From a checkpoint of a small image captioner: encoder depths [2, 3, 3].
Rows from block 3 of the image encoder of a small image captioner, named by matrix and row number. Rows with one number belong to one channel. Each number is 128 + 24 x the weight over its row's rms, rounded and kept within 0 to 255. All counts start at 0. Numbers have three digits each.
After each channel's rows are labels from the 100 images, of 14976, where the channel reaches its highest value: "peak on" is the class under the peak. Only what is clearly more common there than usual is listed. The data: larger renderings of crowded toy scenes. In brackets: how many of the 100, against the usual share in percent.
# c3: 3x3 conv (encoder.blocks.3.c3.weight, 112x112x3x3, each kernel summed), inputs 0-111
# c1: pointwise conv (encoder.blocks.3.c1.weight, 112x112x1x1), inputs 0-111

c3.96:165075133125167159153141141099129101115140123135093145091125120112155126103139126070097149113143122128130143109150125143161108158143171100115081137109100144139140112161149102135149091170098149138168146144099124133162121122123122117115097148104136145154156145114135106130098130111105162116072194130130096146121173116120111144114166136095
c1.96:194129167153148092124133153128092132160142135113156150125110119113104113099190091131091128136138131144138172133153114121138122194119172116130099113096124151137155100125153113151096116112076146145200133130129115109118123130146106118122084126100134136145121131110121134134106094115121153136066138133123123092109166108112117142108128141156
peak on: tree (37 vs 0.6)

c3.37:120145124150118123112164122145152156116117115139103129119140129127140134133130131138115117146131103105146134134000103125147125130124091151128163137133138134141134142135112116060114131126130127128137126130097126142124120128150150163128133131108135120156126139136129134113113146142143100105146129128138122119107127146134132137130105139116
c1.37:152174128109108131115113125139138255118094105143130119116123136114113103129108118126116099140109127084112119102070142127148106102146121128126138144112136109126110129112139112103113128132137129141153144176155148147122117113114128134170129127137134107107154155122070141126130133117140184155150098125126108137095123096146141107127083165137
peak on: flower (82 vs 0.3)

c3.49:132128116143160115136134163138132118082117146131145112148169135117129108130093181164135137125087153147146143130141130134090163104148128149157115125072144149154135145153125123107115119104143153107120099130143082092152159138109074120137131155147139083083130152139142070123132097126096079146093122154133101112137138191128091124149149120151
c1.49:134154117163165132125116130136124124125091138129141116124105121159128143115102140151094122161130134192132137127134113088131115126120115117100122079043168143142148141158122101158160127141143153102112144103157118154169162123135149107137115139133086069137115158130121087099113129129114094151074169122117121122126154141101129098077139149128
peak on: umbrella (29 vs 0.5)

c3.32:115143118082113119112070100115107138137105142142117147104112154171123116159111143136156135151135019152095137123197149125140120165111137133117129156112123063152144090155135149148141153143116108128139087142103147154133118114149133147126137109133128141164100113104084142114119164126134115120143096149129132106121121119132127112141144168134
c1.32:112121133183111116126127127163139159146112122171114117136106155134166134118110144111126064114140045113126124129175109151120136116119084130098112137140092096128126121126128158151125141143146135120109128131155138137131147109139129117159122128134119134093099111102148123139141122107087127185120127139094067140159146106156121108175073171101
peak on: flower (33 vs 0.3)

c3.16:147125133149163146115139103125123138139124125105032101158151113083114105116127115130134146135161119165096145153152125126112113154111132156131152097155139130124125165164114118116121111139126139102158114080162154124145147137155085142130103131103165112109136137084141136109120113114165128149147118090099121130121214163127143130124129105084
c1.16:184130127127162112147131110148140134147113130111050153141109090120101098109142102123130149094182110167101152149152116139137118150144116151169141129138144117136086187121134152115102127116143129137173136122123163126105089080091084106113130094155117104099160148119138095145094107143137136118152159143111119174146127154123124131122111134122
peak on: mushroom (30 vs 0.6)

c3.88:134134136137130136142133121136156144178153125142126092171099136085122141116111119116138149129136129136086107118116119124130131128141120086122135143143158142099128119142134116150112127115109152153193142169139093103129147086126127157106123144150079103122135102118129031110119097209130134121135115101090147159140133121169148113155141163115
c1.88:121135146133137138111126098149133134123133145120142178180109158141122166118141124126108129115128146124118125137133126086117143111133130113109127144130158140141142127166112137114117160112128195123151103139152055093127126107056112135129144138142108133115139130149145033129130095148132153110142188154106139079144143092131167127128138153138
peak on: barrel (47 vs 0.7)

c3.101:126129084128094105124101130097109141155173124121123110140091103165107176155147130148134113115090126105138145119107150123166129122105148144107125100139163122118139131085114156108121136119112088121127140126139092134132089136127137094117146063148180128130118127152164166152147127156114141122137157135121125039136082156152122095131129087117
c1.101:132141111128135134111160114085111136181125139109169110187114135159125164130155152164164138146129126176119133115128075115162145134104149117139078091174150124167143117093110101146116131098145114122132112112137151141115115135133178128134178129131151090139115113106171143140160114158121106118099151138150150065126123145158118125127136105156
peak on: pine (38 vs 0.5)

c3.3:120109132000149142130087137125192127112153124142101135125120144141129108112144136129156125138097133146148136116155149102118143162107112105109109142135098113146152114138158150140136096160130118125116093120141147124149111126115133140129142145116136134135153134133092107088113130093109141171109130159140203118109128149118149131119143174112
c1.3:130112128067108133153171137155141128109162141147093120089154133112128083126107102127110143114093161106117118160118153109084122112136154105114124123120061164125109134135162149082153116156143087158110139134144157139122120139143101123143109158147111105158170117180150131127143089087096142155133146104147133116118136077101130115113159126149
peak on: flower (47 vs 0.3)

c3.55:097172124117103129134139104118154153135157106122123158103174121159109127133116122112115122101172121113124145149103165173179154116156144080108148134079136159084126105069122116114115141100117140143095073138121194135139144112126161104125143150129116155096156081136125112137097142115165159135112116132106121121120101143120093112138118123147
c1.55:158140138138137139130133118124104107115120133130125129105158166114123141102147100117117153114157134108111154130172147107112126158105123097124111128081087146157113095036135129112095095133092122122114093120114171115143119121079167143142108120090122132163147133207096113117113118091145157149125108150120141175152104110132111125116115145134
peak on: mug (32 vs 0.6)

c3.63:113133110101118141143141108071127122130138107138149097118189113158136107137096130145077128133110125156102221120099131129161137144109117132134149143142112121130144121138129114126154131083116024137105108101095115152116103149117161162110164120106174109128095129112143123110129127144136123126109118119151120118113111139147090112127144141112
c1.63:119122110150129130129130167148125155122121200136124084144126144110180115105147122149186122135146113142128061111118105105115128118107136147143134065134089133095129122110113134116123156184133051135144132177160153140148144116117120125165119104102104112125127124117121109125132125153129092180121142115141113138160129143100116152111138089114
peak on: flower (28 vs 0.3)